{"text_encoder_mlp_ratio": 3, "one_sided": false, "adaptive_grad_clip": 0.05}
Rows from block 6 of the text encoder, named by matrix and row number. Rows with one number belong to one neuron. Each number is 128 + 32 x the weight over its row's rms, rounded and kept within 0 to 255. All counts start at 0. After the name is the row's rms in percent of the matrix's.
# gate: MLP gate (text_encoder.blocks.6.mlp.gate.weight, 1152x384), inputs 0-127
# fc1: MLP up (text_encoder.blocks.6.mlp.fc1.weight, 1152x384), inputs 0-127
# fc2: MLP down (text_encoder.blocks.6.mlp.fc2.weight, 384x1152, transposed), outputs 0-127
gate.668 038 [ 76 128 128 128 171 128 128 128 128 142 128  85 128 128   0 128  89 128 128 128 128 105 128 128 128 128 128  62 128 128 126 128 128  97 107 128 128 128 128 128 128 128 159 128 128 166 128 157  94   0  70 128 128 128 166 128 128  93 140 128 128 128  70 128 128 128 100 128 128 128 128 128 174 128 128 128 120 128 128 128 238 128 128 128 128 128 128  64 128 128 128 128 128  72 154 128 128 128 128 128 128 128 150 128 128 128 128 128 128 178 128 128 128 128 128 128 128 128 128  18 128 128 128 214 128 128 128 128]
gate.669 018 [128  55 128 128 128 189 128 128 128 128  94 128 187 128 244 128 214 172 128 128 128 128  72 128 128 128 190 127 128 128 128 128 128 128 128 128 128 128 128 128  84 128 128 128 128 128 128 128 128 128 156 128 128 189 128 128 128 128 128 128  89 113 128 128 128 128 128 128 128 128 128 128 128 128 128 128 128 128 128 128 128  39 180 128  94 128 104 128 128 206 128 128 128 128 128 128 208  12 128 128 128 128 115 128  97 128 128 128 128 128 128 128 110 128 128 128 128 128 128 128 200 128 128 112 128 243 157 128]
gate.670 031 [128 109 228 128 184 128 128 128 128 128 181 128 128 128 255 141 128 128   0 128 128 128 128 128 138 128 159  39 128 211 172 169 110 128 128 128 217 128  77 128 128 128 128 128 128 128 166  80  97  81 128 128 128  98 128 196 119 172  82 128 128 128 128 128 128 128 128 153 128 220 128 128 128 128 128 157 128 128 140 128  92 128 128 153 224 144 128 128 128 128 128 128 152  52 128 128 187 128 128 128 128 128 128  85 128 128 166 128 128 128 128 128 128 157 128 128 128 128 128 128 128 128 128 128 128 128 128 167]
gate.671 023 [128 128 105 128 128 128 128 128 128 128 128 128  83 128  74 128  97 128 128  19 128  33 133 128 128 128 128 128 128 128 128 128 170 174 128 128 216 128 128 128 128 128 128 128 128 128 112 128 128 255 128 128  69 128 128 128 128 128 128 128 128 128 128 111 128 128 103 128 128 128 128 128 147 199 128 128 128 128 128 128 128 128 128 128 128  54 128 128 144 128 106 128 128 114 176 128 128 180  97 128 128  59 159 136 128 128 128 144 132 128 255 128 128 128 128 128 128 128 168 128 128 128  51 128 128 128 169 128]
gate.672 025 [122 128 128 156 128 128 128 128 128 128 128 128 128 128 128 128 128 128 128 118 128 128 128 128 128 128 128 128 128 128 128 128 125 128 128 128 164 128 128 128 128 128 128 128 128 194 128 128 128 128 128 128 128 128 128 128 108 128 128 128 203 128 161 128 128 128 128 128 128 128 128 128 128 128 128 128 128 128 146 128 128 188  75 128 116 128 128 128 128  56 128 161 128 128 128 101  65 128 128 160 128 180 163 128 128 128 128 128 177 128   0 128 128 128 128 128 128 128 128  63 111 128 128 127  94 128  27 128]
gate.673 026 [128  71 170 122 120 128  56 128 128 111 167 128 128 104 128 128 128 128 128 128  10 128 128 128 128 128 128 128 128  76 128 159 128 128 185 114  42 128 128 128  92 128 128 128 128 128 128 128 128 128 128 128 128 179 205 147 128 145  72 128 211 221 128 208  87 128 128 128 128 128 128  50 128  82 128 128 128 158 161 132 128 144 128 182 128 120  64 128 128 128 128 128 128 128 128 128 162 128 128 128 128 128 177 160 128 110 128 147 128 128  85 128 128  50  52 128  14 128 128 128 128 166 128 128  95 128  52 149]
gate.674 021 [128 128 128 128 107 128 128 128 128 128 128 179 128 128 128 128 128  46 128 128 128 128 128 128  50 128 198 128 128 128 128 128 233 128 128 128 152 128 128 128 128 128 137 216  32 128 128 128 147 128 128 128 128 128 128 128 128 144 164 128 207 128 128 128  73  62 147 128  57 128 128 128  33 128 128 128 128 176 185 128 128 128 128 128 128 175 217  97 128 128 128 128 128 128  99 128 128 128 151 128 128 128 143 128 128 128 128 128 164 128 128   1 128  77 107 170 131 128 128 104 128 128 128 128 128 128 128 126]
gate.675 015 [ 69 137 128 128 193  81 128 128 166  63 128 128 167 225 128 128 212 128 128 128 106 128 128 128 128 128 128 128 128 158 128 128 128 121 128 128 128 128 222 128 128 128 128 128 128 128 128 128 128   4 128 128 128 128 128 128 164 172  59 128 128  58 135 128 128 128 211 128  91 189 206 128 128 128 128 128 128 128 128 128 128 128  62 200 128 128 108 238 128 128 128 128  35 215 123 128 128 128  82 150 128 128 128 145 128 128 128 128 141 128 128 128 128  80 128 128  73 128 159 128  78 128 128 128 128 128 128 128]
gate.676 023 [128 128 128 156 176 128 128 128  93 128 128 128 128 143  51 123 174 128   0 128 176 128 106 128 155 128 128 128 128 128 128 128  60 128 128 147 128 199 134 168 167 128 128 157 128 181 196  92 128 128 128 144 128 128 128 128 128 128 128 128 128  97 128  20 128 103 128   0 128 128 201 128  25 128 128 128 128 128 128 128 128 128 128 128 128 128 146 100 223 128 128 104 128 128 128 128 128  77 128 128 255 128 128 128 128 128 108 128 128 128 128 128 133 135 128 128 128  93 128 128 128 128 196 128  82 128 128 128]
gate.677 033 [ 41 102 128 128  73 128 128  80 171  99 159 138 128 128 255 179 158 103 128 149 128 118 220 128 128 128 195  82 128 128 183 128 128 128  97 128 128 128 128 130 128 128 128 128 128  64 128 128 128  78 128 142 128 193 128 128  87 143 128 128 128 199 128 128 128 174 128 128 128 241 128 128 140 128 120  93  89 100 128 128 128 128 128 128 128 128 128 128 128 128 128 104 128 147 128 128 128 128 128 128 128 128 128 128 128 128 155 128 128 128 128 128  88 128 167  99  29 128 128 128 128 128 128 128 128 128 128 128]
gate.678 031 [128 128 128 110 229 128 128 128 154 204 128 128 161 128 128  35 128 170 128 128 128 128 128 177 120 128 128 128 128 128  53 128 128 225 128 169   0 128 128 128 155  75 128 128  40 167  86 128 128 128 128 128 128 128 128 128 128 128 137 128 128  46 168 128  45 128 128  54 128 128 128 128 128 128 128  99 114 128 128 124 128 128 176 128 128 128 128 128 128 151 131 128 128 128 128 128 128  79  50 128 128 214 175 128 128 133 128  76 128 128 128 128 128 128 128 128 128  66  95 128 128  53 128 128 128 128 128 128]
gate.679 026 [128 128 136 128 128 128 128 129 128 128 111 128 128 128 128 173  62 128 255 128 128 128 128 128 128 160 128 128 128 128 133 128 128 128 128 128 163 128 167 128 155 128 213 128 147 159 128 148 128 167 128 128 128 128 128 128  58 115 128  94 128 128 128 128 154 105 169 128 128  77 128 128 128 147 128 128 132 185 128 128  89 128 128 128 114 166 102 128 128  99  62 128 128 128 128  82  98 128 128 128 128 128 200 128 139 128 128 128 215 128 128 128 128 100 128 128 128 128 128 224 128  96 128 128 143 132 120 128]
gate.680 076 [124 128 128 128 128 128 178 187 128 128 128 109 110 128 128 197 128 128  62 128 128 128 128 128 151 112 158  41 128 128 128 149 160 159 128 128 255 137 128 128 128 187 128 171 128 128 160 122 163 202 158 128 128 143 128 128 128 128 128 128 159 132 128 128 114 138 171 128 128 128 103 128 115 208 128 128 128 169 128 140 128 128 175 128 194 128 144 109 128 158 128 128 128 128 159 128 128  75 128 155 128 128 128 128 126  74 178 162  96 128 237 130 169  61 128 128  69  84 173 144  67 128 177 128 107 128 128 128]
gate.681 154 [146 128 128 128  91 142 117 199 118 128 128 128 128 128  37 186 128 128 161 109 160 128 180 128  97 120 152  24 128  56 128 128 128 214  97 128 255 108 134 141 128 128 180 131 157 128 128 128 128  53 128 164 128 171 128 157 120 128 122  91 128 128 121 128 128 128 184 128 128 128 128 107  77 128 164 120 128 104 128 128 128 128 128 138 115 151 128 120 128 137 128 128 128 121 128 128 120 128 128 171  76 128 178 183 128 175 128 128 160 128 128 128 138  89 128 128 113 128 105 104  74 108  98 128  69 149 106 128]
gate.682 025 [128 128 104 128 128 128 128 128 128 116 128 128 128 128 158  59 128 128 128 128 128 128 128  74 158 128 128 216 128 193 128 128 128  85 128  66  31 128 152 170 101 128 137 128 128 128 128 128 128 128 128 128 128 128  88  59 128  26 128 128  46 128 118 128 116 128  92 128 116 128 128 128 128 128 128 128 128 128 114 128 128 128   0 128 128 128  68 128 128  37 128 128 128 128 128 128 128 128  85 128 128 128 128 128  55 128 128  62 128 128  59 175 140 231 128 128 128 128 128  71 128 128 128 147  41 128  73 128]
gate.683 019 [128 128 128 128 128 128 111 128  71 200 128  94  80  70 255 128 128 128 128 128 128 128 128 128 128 128 128 255 128 128 128 128 128 128 128 128 128 137  55 128 128 255  82 128  96 128 128 128 128 128 128 128  99 158 128 128  83 128 197 128 180 128 128 176 128 128 128 128 128  91 128 128  30 128 155 128 128 128 128 128 128 128 128 128 128 128 128 128 128  79 168 164 128 128 179 128  98 128 128 120 128 128 128 128 128 128 128 128 128 128 170 128  77  54 128 128 128  90 183 124  41 128 128 128 128 128 128 128]
gate.684 030 [168 128 128 126 163 128 128 128 128 245 128 149 128 128 128 119 128 198 128 128 128 128  37 162 128 128   0 128 128  50 128 154  95 128 128 128 138  79 128 128 155 128 105 128 128 178 128  64  68  78 128 128 128 128 117 128 128 128 128 128 128 128 157 128  72 128 104  91 128 128 128 128 128  43  13 128 161 128 128 178 128  32 128 128 128 128 128  19 128 128 143 128 128 128 128 128 128 128 128 138  18 128 128 195 128 160 128 167  59 128 128 128 128 128 128 128 210 128 128 128 128 165 128 177 128 128 128 128]
gate.685 222 [173 128 128 159 128 128 128 128 128 128 128 167 128 128 125 128 140 128 255 128 128 128 236  84 128 128 128 128 128 149 167 128 173 190 153 128 128 115 155 128 128 128 128 201 130 134 176 112 128 128 128 164 162 128 128 155 132 128  97 128  98 128 128 144 128 128 222 140 170 138 128 128 143 128  98  81 128 128 177 135 128 116 168 190  38 128 118 128 128 128 143 129 128 128 172 128 128 108 128 120 178 128 147 128 128 128 119 174 194 128 199 128 128  83  69 123 128 116 126 128 162 136  63 128 128 128 128 128]
fc1.668 034 [164  80 128 128 128 128  27 128 128 135 128  79 128 128 128 128 128 145 219 128 128 114 128 128 128 128 176 128  87 128 128 128  53 128 190 128 128 128 150 144 128 128 128  91 128 128 157 128  80   0 150 128 128 128 128 128 128 128 128 128 163 128 128 128 128 128 128 128 128 128 128 128 128 128 128 128 128 128 128 128 128  96  35 128  15 128 128 128 128 154 183  77 128 128  82 177 128 128 128 128 128 128 128 158 128 128 128 128 128 128   0 128 128 128 154 128 128 126  66 128 128 128 159 128 116 128 128 128]
fc1.669 025 [128 128 128 128 184 161 128 128 128 128 128 128 195 128 128 128 128 128 128 157 128 128 128 128 128  87 128 255 128 128 128 128 128 128 128 128 128 125 128 177 128 128 128 128 128 128 102 128 128 128 128 128 134 128 128 128 128 128 128 128 128  97 128 112 128 128 128 128 128 128 128  57 128 128 128 156 128 128 123 128 128 128  65 128 128  99 128 128 128 128 128 128 128 128 128 128 128 128 128 189 128  91 128 128 138 128 115 128 128 128 128 128 128 128  97 128 128 128 128 160 128 128 128 104 128 128 128 105]
fc1.670 031 [128 128 128 128 128 128 128 128 128 128  35 128 128 128 128 128 128 128 255 128 128  74 128 128 106 215 128   0 166 128 128 128   0 100 128 128 128 128 128  81 128 128 144 172 128 128 128 128  90   0 128 128 203  58 128 128 128 128 128 128 142  85 128 128 128 128 156 128 128 124 128   0 128 128 128 128 128  65 128 128 128 128 128 128 128 128 179 128 128 128 128 128 128 167 128 128 128 163 172 128 128 128 128 152 128 128 128 128 128  82  44 128 128 177 128 128  96  68 128 128 128 128 128 121 103 199 128 128]
fc1.671 018 [128 205 128 128 161 128 128 128 128 128 128 128 128 128 143 128 152 185   0 128 128 128 128 128 128 128 128 128 172 128 209 196 128 155 128 128 128 128 150 128 176 128 156  49 128 178 128 202 128 128 128 128 128 128 128 128 128 150 128 128 128 128 128 128 128 128 128 128 128 128 128 156 128 128 128 128 189 128 208 137  30 128  84  86 149 148 128 128 246 128 128 128 128 128 106 150 128 128 128  76 128 128 128 128 128 128 128 190 128 125 128 128 128   2 128 128 128 128 128 128 128 167 128 128 128 128 167 128]
fc1.672 021 [128 128 230 128 128 128 128 128 128 128 128 128 144 128   0 128 128 249 128 128 128 128 128 128 128 128 128 128 128 128 128 128  26 128 128 128 128 128 128 127 145 101 139 128 128 128 128 128 128 128 128 128 121 128 128 128 120 128 128 128 128 128  57 128 128 128 128 128 128 128 235 187 128 128 128 128 128 183 128 128 128 171 128 128 186 128 226 128 128 122 128 128 128 128 128 142 128 128 128 128 128  84 128 128 119 128 128 128 128 128 128 128 128 128 128 128 128 128 128 255 128 128 128 128 172 128 128 128]
fc1.673 031 [ 76 128 114 128 128 128 128 128 128  18 128 128 128 128 128 128 145  85 255 128 155 128 134 128 143 128 120 128 128 128 162 128  43 128 239 128 128 128 128 128 128 128 159  68 179 128 128 128 128   0 186  55 128 128 128 128 128 128 128 128 128 128 109 128 152 164 128 128 128 222 128 128 128 113 176  80 168 128 128 128  83 128 147 128 128 128 128 128 128 121 128 128 128 128 128 128 128 128 128 167 128 128  78 128 128 128  92 128 128 128 128 128 135 128 105 128 128 119 148 128 128 128 128 128 128 207 128 128]
fc1.674 039 [128 128 128 128 114  93 141 128 128 128 166 128 128 199  79 128  70 198 128 128 128 128 174 128 208 128 128 255 128 216 128 128 124 128  54 128 128 128 128 128 128 128 128 128 128 128 128 152 128 244  97  95 128 128 128 128 128 128 128 165 128 128 128  89 128 128 128 156 128 128 128 128 128 255 128 128 128 128 128 128 128 128 128 128 128 128 128 128 128 128  92 128 128 147 128 128 128 128  80 128 126 128 128 128 128 128 128 128 167 128 226 128 137 131 128 128 128 128 195 128 128 128 136 128 128 128 128 128]
fc1.675 023 [170 128 128 128 128 128 128 128 128 156  94 128 128 174 128 193 128 128 128 128 128 128 128  22 128 178 128 128 128 128  44  64 128 128 128  36 128 136 103 128 128 128 134 128 128 128 177  45 196 128 128 128 128 128 128 151 128 128 128 128 195 128 128  47 128 128 128 128 128  67 128 128 128 128 101 128 140  74 128 128 128 102 149 128 128 128 255 128 128 177 169 128 203 217 128 128 128 110 128 128 128 128 128 128 128 128 175 128 128 128   0 128 136 128 128 128 128 128 128 128 128 128 128 128 128 128 128 128]
fc1.676 023 [128 128  12 128 125 128 128 128 128 128 128 128 128 128  42 144 128 128 128 128 136 128  45 128 128 128 119 128 128 128 128 128 128 128 128 128 142 128  83  65 128 128 128 128 128 128 128 185 128  80 118 128 156 128 128 128 192 128 128 128 210 128 100 114 128 128 128 128 128 128 128  75 128 105 214 194  91 158 128 128 128 137 180 128 128 128 135 128 128 128 128 128 190  93 128 128  86 200 128 213 128 128 128 128 103 167 128 176 122 128  79 128 128 182 128  98 186 128 128  32 128 128 128 100 128 181 116 192]
fc1.677 143 [ 90 152 128 142 128 128 128 103 128 128 128 166 166 128 145 102 128 135 128 128 165 141 128 167 128 128 128 255  89 128 128 161 114  83 132 207 151 128 104 140 137 136 102 128 109 128 112 170 128 255 128 128  74 128 124 128  68 128 128 128 128 128  66 128 128 184 108 128 128 182 128 194 132  69 128 128 123 128 128 128 209 173 157 128 207 128 120 107 128 128  82 128  91 128 128 128 170 128 128 146 128 128 151 128 128  66  96 183 111 157 128 137 100 129 144 139 128 128 136 193 128 128 156 128  99 161 205 154]
fc1.678 049 [128 128 128 104 128 159 128 138 128 189 128 190 149 128 128 128 128 128  66 128 128 128 128 128 128 128 128 128 146 128 128 128 128 131 128 102 211 128 128 128 128 128 128 128  90 128 128 128 165 128 128 128 128 128 128 128 128 128 118 140 128 128 128 128 128 128 128  99  89 128 128 128 128 205 128 128 128 128 131 128 128  94 166 128 205 128 128 128 128 128 128 128 128 119 117 128 174 128 128 128 128 128 128 109  96 129 128 128 128 128 128 128 128 128 128 158 221 128 128 255 150  88  91 128 128  94 147 128]
fc1.679 020 [148 128 175 128 128 126 128 128 128 128 135 128 128 128   8 128 148 128 128 128 128 128 128 128 128 128  96   0 137 192 181 128 109 128 128 128 128 128 128 128 128 115 128 160 128 128 207 128 128 128 128 128 128 128 185 128  97 128 157 128 128 220 140 207 128 128 128 128 128 128 128 128 128 128 128 128  93 128 128 128  14 128 128  82 128 128 168 149 128 128 128 128 128 128 205 115 128 128 213 128 128 128 202 197 128 128 164 153 128  67 128  10 128 128 241 140 128 128  86  52 128 128  55 128 128 167 128 128]
fc1.680 074 [198 128 155 128  95 128 185 128 128  75 128 128 128 128 104  71 128 112 255 128 101 169 128 142 128 128 169  66 128 128 128 117 101 128  71 128  66 128 128 134  96 128 128 128 141 128  82  68 128 128 128 128 128 147 128 128 157 128 120 128 128 200 128 128 128 104 105 148 128 128 123 128 128  40 128 128 186  56 128 128 128 128 128 128   0 128 128 128 128  97 128 128  98 128 159  65 128 128 128 128 151 128 177 128  98 123 128 145 180  91  68  81 128 128 128 153 128 128 128   0 164 128 128 128 128 128  79 128]
fc1.681 100 [128 128 106 128 128 137 141  73 143 128 155 128 128 166 128 128 128 146 128 128 128 128 128 128 128 107 128 255 128 128 154 128 233 128 128 128 128 128 128 128 117 158 128 128 128 128 128 128 128 255 131 128 128 128  78 155 128 175 138 128  69 100 112 128 128 128 118 128 128 128 128 128  79 228 113 128 164 128 128 128 137  78  87 128 128 132  72 128 128 128 128 128 128 128 128 117 128 128 128 152 128 128 128  94 128 128 128 128 128 163 245 128 128 128  92 103 128 151 128 128 173 128 122 128 128 128 128 128]
fc1.682 017 [128 128 100 128 128 128 128 128  91  16 128 128 128 128  44 128 128 116  82 128 128 128 122 105 128 115 128   0 128 128 128 128 120 128 128  81 198 128 128 128 128 128 199 128 128 128 128 128 128 128 128 110 133 213 128 128 128 117 128 164 128 195 128  32 111 103 128 143  93 128 100   0 128  81 128 128 128 128 195 128  58 128 178 128 128 128 128 128 128 128 128 128 128 128 148  26 128 128 245 128 128 232 129 128 128 128 128 128 128  96 128 128 128 130 128 128 128 128 173 128 128 128 128 128 164 128 128 128]
fc1.683 033 [128 184 210 128 128 138 128 128 128 151 128 128 128 128 204  76 128 128   0 128 128 128 128 137 128 128 128 255 128 128 128 128 117 128 128 112 128 128 128 128 128 135 128  79 128 139 128 128 128 128 154 128 128 128 128 118 128 128 143 128 128  61  70 128 128 104 145 128 128 128 187 128 128 128 165 128 128 128 140 128 128 128 128 128 128 128 128 128 128 128 128 165 128  99 128 110 128 128 128 128 128  64 128 128 128 128 128 128 146 128 128 128 128 128 128 128 204 128 128 128 128 128 128 128 128 109 128 128]
fc1.684 020 [128 128 128 128 128  87 128 156 128 128 128  73 128 141  55  66 128 107  46 128 193 133 128 161 128 128 128 147  34 138 128 211 128 128 128 128 128 128  64 128 128  92 128 128  66 128 128 134 110 128 128 128  82 128 128 107 128 128 128 128 142 128 128 128 128 128 128 209 128 128 128 128 172 128 128 128  89 128 128 128 128 128 128 128 128 200 128 128 128 128  63 128 128 116 139 128 128 204 128 128 128 103 179 123 128 128 128 128 128 176 128 121 128 128 128 172 128 128 128 128 128 128 128 128 128 128 128 128]
fc1.685 200 [128 146 128 128 134 138  71 128  87 130 128 128 158 128 128 128 116 128 141 128  93 128 128 113 129   0 128 255 103  65 128 111 207 128 128 165 125 128  90 162 128 128 128 128 119 128 116 128 128 183 128 128 128 128 104 134 128 128 111 132 157 128 123 203 128 128 128 128  78 181  46  56 128 109 153 128 128 128 128 175 158 149 129  97 108 128 155 180 150 128 128 128 128 128 128 128 128 128 128 128 122 117 128 152 129 128 128 144  79 128 193 170 126 128 128 141  45 128 128 140 128 128 252 128 106 195 128 129]
fc2.668 047 [128 128 128  99 128 128 138 145 128  83 128 125 183 128 133 128 128 168 145 128 128 128  76 128 128  80 128 119  87 128 176 128  63 128 126 128 132 128 128 128 128 228 128 128 203 128 128 128 153 109 128 128 128 128 128 185 128 151 178 128 162 128  19 128 128 128 112 128 210 128 128 128 143  89 128 185 128 119 128  65  14 172 128 128 128 107 128 128 133 152 128 128 128 151 111 128 128 128 128 128 113 128 128 128 128 128 128 128 146 113 128 110 128 115  22 128 128 128 128 128  44 128 128 153 128 128 128 128]
fc2.669 023 [128 128 128 128 128 128 128 128 128 214 128 128 128  68 157  97 128 128 128  99  96  52 128 128 144 128 128 128 128 128 128 255 128 128 128 128 128 128 128 128   0 128 128 128 128 128 128 128 179 143 128 180 168 100 128 128 128 128 236 128 187 155 128 128 128 128  94 128 128 128 128 128 128 128 128 128 128 128 128 128 255 118 128 128 128 128 153 128 128 128 164 152  94 128 111 135 255 128 128 128 128 128 128 128 128 128 128 128 128 128 128 128 103  47 128 128  69 128  88 128 166  88 128 128 128 128 116 128]
fc2.670 021 [128 128 128 128 128 128 128 128 184 128 156 128  38 128 128 128 128 128 128 128 128 138 128 128 128 128 187 128 128 128 128 128 128 211 128 128 128   0 128 128  38 128 128 128 128 171 128 128 128 128 128  89 128 128 214 128 128 128 128 209  91 128 128 128 128 128 128 121 212 128 128 128 128 128 128 130 128 128  96 128 102 138 240 128 128 128 128 167 163 128 224 128 128 128 128 128 128 128 128 128 128 128 128 157 128 128 132 128  85 128 142 128 128 128 128 128  64 128  46 128 133 128 128 128 128 128 128 128]
fc2.671 023 [128 128 128 128 119 104 128 128 128 128 128 128 128 128 128 128 128 128 207 128 128 128 103 101 128 128  69 168 128 128 128 128  93 128 128 195 128 128 128  53 128 253  94 128 224 128 128 123 128 128 128 128 137  25 128 128 149 187 128 169 128 117 128 128 128 145 128 128 128 128 128 171 128 128 107 128 128 128 128  71 128 153 128 128 128 128  62 197 128 128 128 128 128 128 128 128 128 117 255 128 168 128 128 128 128 136 128 152 128 128 128 128 128 128 128 128 128 128  32 128 128  32 128  92 164 128 128 128]
fc2.672 019 [128 128 128 128 128 128 120 128 128 128 128 128 128 128 128 128 128 128 128 128 128  84 128 128 128 128  91 153 128 128 128 128 128 213 128 128 128 128 128 128 128 128 128 255 128 128 128 128 128 128 128 128 128 128 128 128 115 128 183 128 128 128 128 128 128 128 128 185 128 128 128 128 128 128 128 159 128 128 128 128 128 128 134 117 122 128 128  50 128 147 128 128 128 171 128 128 128 128 128 128 115 128 128 128 128 128 128 128 128 128 128 128 128  83 128 108 128 128 223 128 128 128 128 128 128 105 128 128]
fc2.673 026 [128 185 128 128 128 128 128 128 128 128 128 128 128 128 128 128 128 128  83 128 128 124  94 128 128 128 128 160 154 128 128 128 128 128 128 128 128 128 128 128 128 128 128 226  29 128 113 128 128 128 128 128 128  72 128 128  31 128 128 128 128 128 206 128 128 128 128 128 128 128 139 128 128 128 128  16 255 128 128 128 128 128  31 255 128 128 128 128 128 128 128 128 128 128 128 128 128 128 128 128 128 128 150 153 128 128 109 128 128 128  83 128 128 128  74 128 128 128 128 128 128 124  80   0 128 128 128 128]
fc2.674 027 [128 128 128 128 128 128 128 128 128 229 128 128  37 128 128 128 128   1 128 128 128 168 142  19 128 128 128 128 128 128 128 128 128 168 128  66 128 128 128 128 128 128 128 128 118 128 137 128 128 185 128 128 128 128 128 128  41 128 157 128 128 128 135 128  47 128 128 128 128 128 128 128 182 128 128 128 128 128 128 146 128 128 128 128 128 128 128 149  83 128 128 128 128 152 128 106 128 128 128 177 181 128 128 128 128 175 128 128 128 128 166 128 201 155 136 128 128 128   0 128 128 128 128  17 128 217 128 128]
fc2.675 021 [128 128 128 128 128 128 128 128 138 128 128 128 195 128 128 128  69 202 128 128 197 128 128 128 128 162 128 128 128 128 128 128 128 113  61 128 128 128 128 128 128 128 115 128 128 128  75 128 128 128 128 128  44 128 128 128 128 128 128 128 128 128 128 128 155 128 128 161 128 128 128 128   0 128 160 128 128 128 128 128 128 128 128 128 128 128 128 128 128 152  80 163 173 128 128 128 128 128  34   6 128 128  17 128 128 128 128 128 128 128 166 128 128 128 128 128 128 128 128 128 128 128 128 128 195 128 128 128]
fc2.676 026 [128 128 128 128 143 128  90 177 114 128 104 136 122 128 128 128  50 128 165 128 128 128 128 142 128 128 128 112 128 128 128 153  69  96 128 128 128  35 128 128 128 128 128 128 128  89  90  31 181 128 128 160 128 128 174 144 128 128 219 128 140 153 128 136 128 202 128 128 128  61 128 128 222 128 140 128 101 102  81 119 128 128 128 128 138 128 128 128 128 128 128 128 128 128 128 128 164 128 128 128  96  56 128 128 128 134 128 133 162 128 128 128 128 128 128 128 128 128 128 128 225 128 115  67 128 128 128  95]
fc2.677 077 [131 128 128 101 118 113 109 112 128 128  65 128 128 170 128  92 128 128 107  88 171 128 125 144 100 128 161 114 133 119 136 128  76  83 128 132 128 166 128  80 105 128 128 177 128 115 128 128 208 142 139 128 176 158 150 149 128 129 115  45 119 149 192 128 128 119 120 120 115 146 194 128 117 128 132 151 128 125 164 150 128 128 180 128 110 128 128 126 129 191 128 128  95 132 150  92 255 128 128 128 128  82 193 120 147 137 130  75 143 128 128  54 145 137 119 128 142  72 128 114 118 173 159 178 128 166 131 131]
fc2.678 024 [128 219 128 128 128 128 120 128 128 128 128 128 128 128 107 128 128 128 170 128 128 128 128 128 128 128 128 128 128 128 128 230 128 128 128 128 128 128 128 128 255 128 128 128 128 128 128 128 128 128 128 119 128 128 128 128 192 128  43 128 128 145 113 117 249 128 128 128   0 128 128 128 128 128 128 128 128 128 123 128  58 128 128 128 128 128 128 128 128 187 128 128 128 128 178 128   0 128 151 128 190 128 128 128 128 128 128 128 146 128 128 128 128 128 128 215 128 128 128 128 128 128 128 106 128 128 128 128]
fc2.679 015 [128 128 128 128 255 128 128 111  69   0 128 128 128 128 128 128 128 128 128 128 128 128 128 128 128 128 128 128 128 128 128 128  61 128 128 128 128 128  80 128 128 255 128 128 128 128 128 128 128  93 128 128 128 128 128 128  50 128 170 128 128 125 128 128 128 223  76  91 128 128 197 128 128 128 128 128 128 128 128 128 128 128 128 128 128 128 128 128 128 128 128 128 128 128 128 128 166 150 128 128 128 147 128 149 128 128 128 118 128 128 128 128 128  40 128 128   0  72  53 128 128 128 128 203 143 163 128 128]
fc2.680 056 [212 137 128 128 178 128 192 128 128 128 194 134 128  91 128 110 128 128  75 128 128 128 128 146 128 110  85 191 141 128 128  90 128  68 138 128 128 128 128 128 128 128 129 128 140 128 128 128 128 128 128 128 128 128  17 128 145  36 220 171 128 114 169 128 128 121 128 128 194 128 142 208 128  96 128 164 128 128  67 138 128 128 128 140 128 128 128 145 148 134 184  90 128 128  80 108 114 152 128 128 204 151 128 128 155 128 120 164 116 143 139 128 160 128 121 128 128 128  89 128 144 128 128  55 132 186 128  72]
fc2.681 073 [ 80 146 114 128 188 128 115 128  92 128 128 126 144 128 128 128 138 128 128 136 131 171 128 173 128 128 104  81 182 128 155 128 167   6 128 128 113 190 206 120 165 128 128 165 128 128 108  71  91 128  20 104 128 128 128 128 128 178 128 112 129 145 128 165 130 116 142 128 135 142 128 124 149 128 128 128 114  98 132 151 196 128  84 128 128 173  93 128 128 128 161 137 116 128  45 128  83 128 171 128 117 102 128 106 128 108 128 115 112 134 122  98 141 128 132 170 116  86 128 130 128 128 144   0 128  62 128 144]
fc2.682 018 [196 128 128 128   0 128 174 128 128 128 128 128 128  69 128 128 128 115 124 128 104 128 128 128 128 128 128  63 128 128 128 128 128 128 128 128 128 128 128 128 128 128 151 128 216 186 128 128 128  65 128 128 128  74 128 128  95 128 128 128 106 128 136 128 128 128 128 128 128 128 128 128 128 128 128 199  88 128 209 186 128 128 128 128 128 128 128 128 128 128 128 244 128 128 128 128 128 128 128 156 128 128 128 128 128 128 128 128 128 128 208 243 210 128 128 128 128 128 128 128 128 128 128 128 128 128 128 128]
fc2.683 026 [ 74 128 139 128 196 128 128 128 128 128 128 128 128 128 128 128 128 128 128 128 128 146 128 128 128 128 111 128 128 128 128 128 128 128 106 128 131 128  86 128   6 128 128 128 167 179 128 181 128 149 128 128 128 153 128 114  88 128 128 128 128 128 122 128  13 128 107 121 228 128 128  99 128  62 128 128   0 128 128 112  85 128 128 128 128 128 128 186 128 128 128 128 128 128 128 128 255 128 128 128 128 146   0 128 128 128 128 128 128 128 128 128 128 128 128  50 128 128  60 128 102 128 128 122 128 128 128 128]
fc2.684 021 [128 128 128 142 128 128 128  23 128 128 128 128 128 128 128 128 128 128 128 128 112 128 128 128 128 128 128 128 128 128 128 154 114 128 128 128 128 128 128 128 128 128 192 128 128 128 125 128 128 128 128 180 167 128 128 128 128 128 128 128 128 128 128 128 141 128 128  95   0 128  95 216 128 128 128 126 128 128 128 133 128 128 128 128 156 128 128 128 184 203 251  25 128 128 128  94 128  96 128 128 141 128 145 128 128 128 176 128 183 128  34 128 128 128 128 128 128 128 128 128 128 128 128 128 128 204 128 128]
fc2.685 192 [128 112 128 120 128 152 202 128 128 128 157 128 137 128 115 128 128  91 106 128 149 135 128 116 128 139 165 128 101 120   0 200 101 128 101  45 116  61 128 115 155 153 128 146  69 120 128  92 110 159  74 112 195 108 115 128 197 128 143 159 142 141 177 128 134 135 128 128 114 172  86  54 128 128 113 128   0 128  85  79  62 106 194 128 135 121 155 128 173 128 154 116 128 136 119 144  83 128 151 128 126 128 128 128 147  72 128 174  83 128 128 116 119  93 106 128  69 132 128 128  87 128 194  45 128  97 128 109]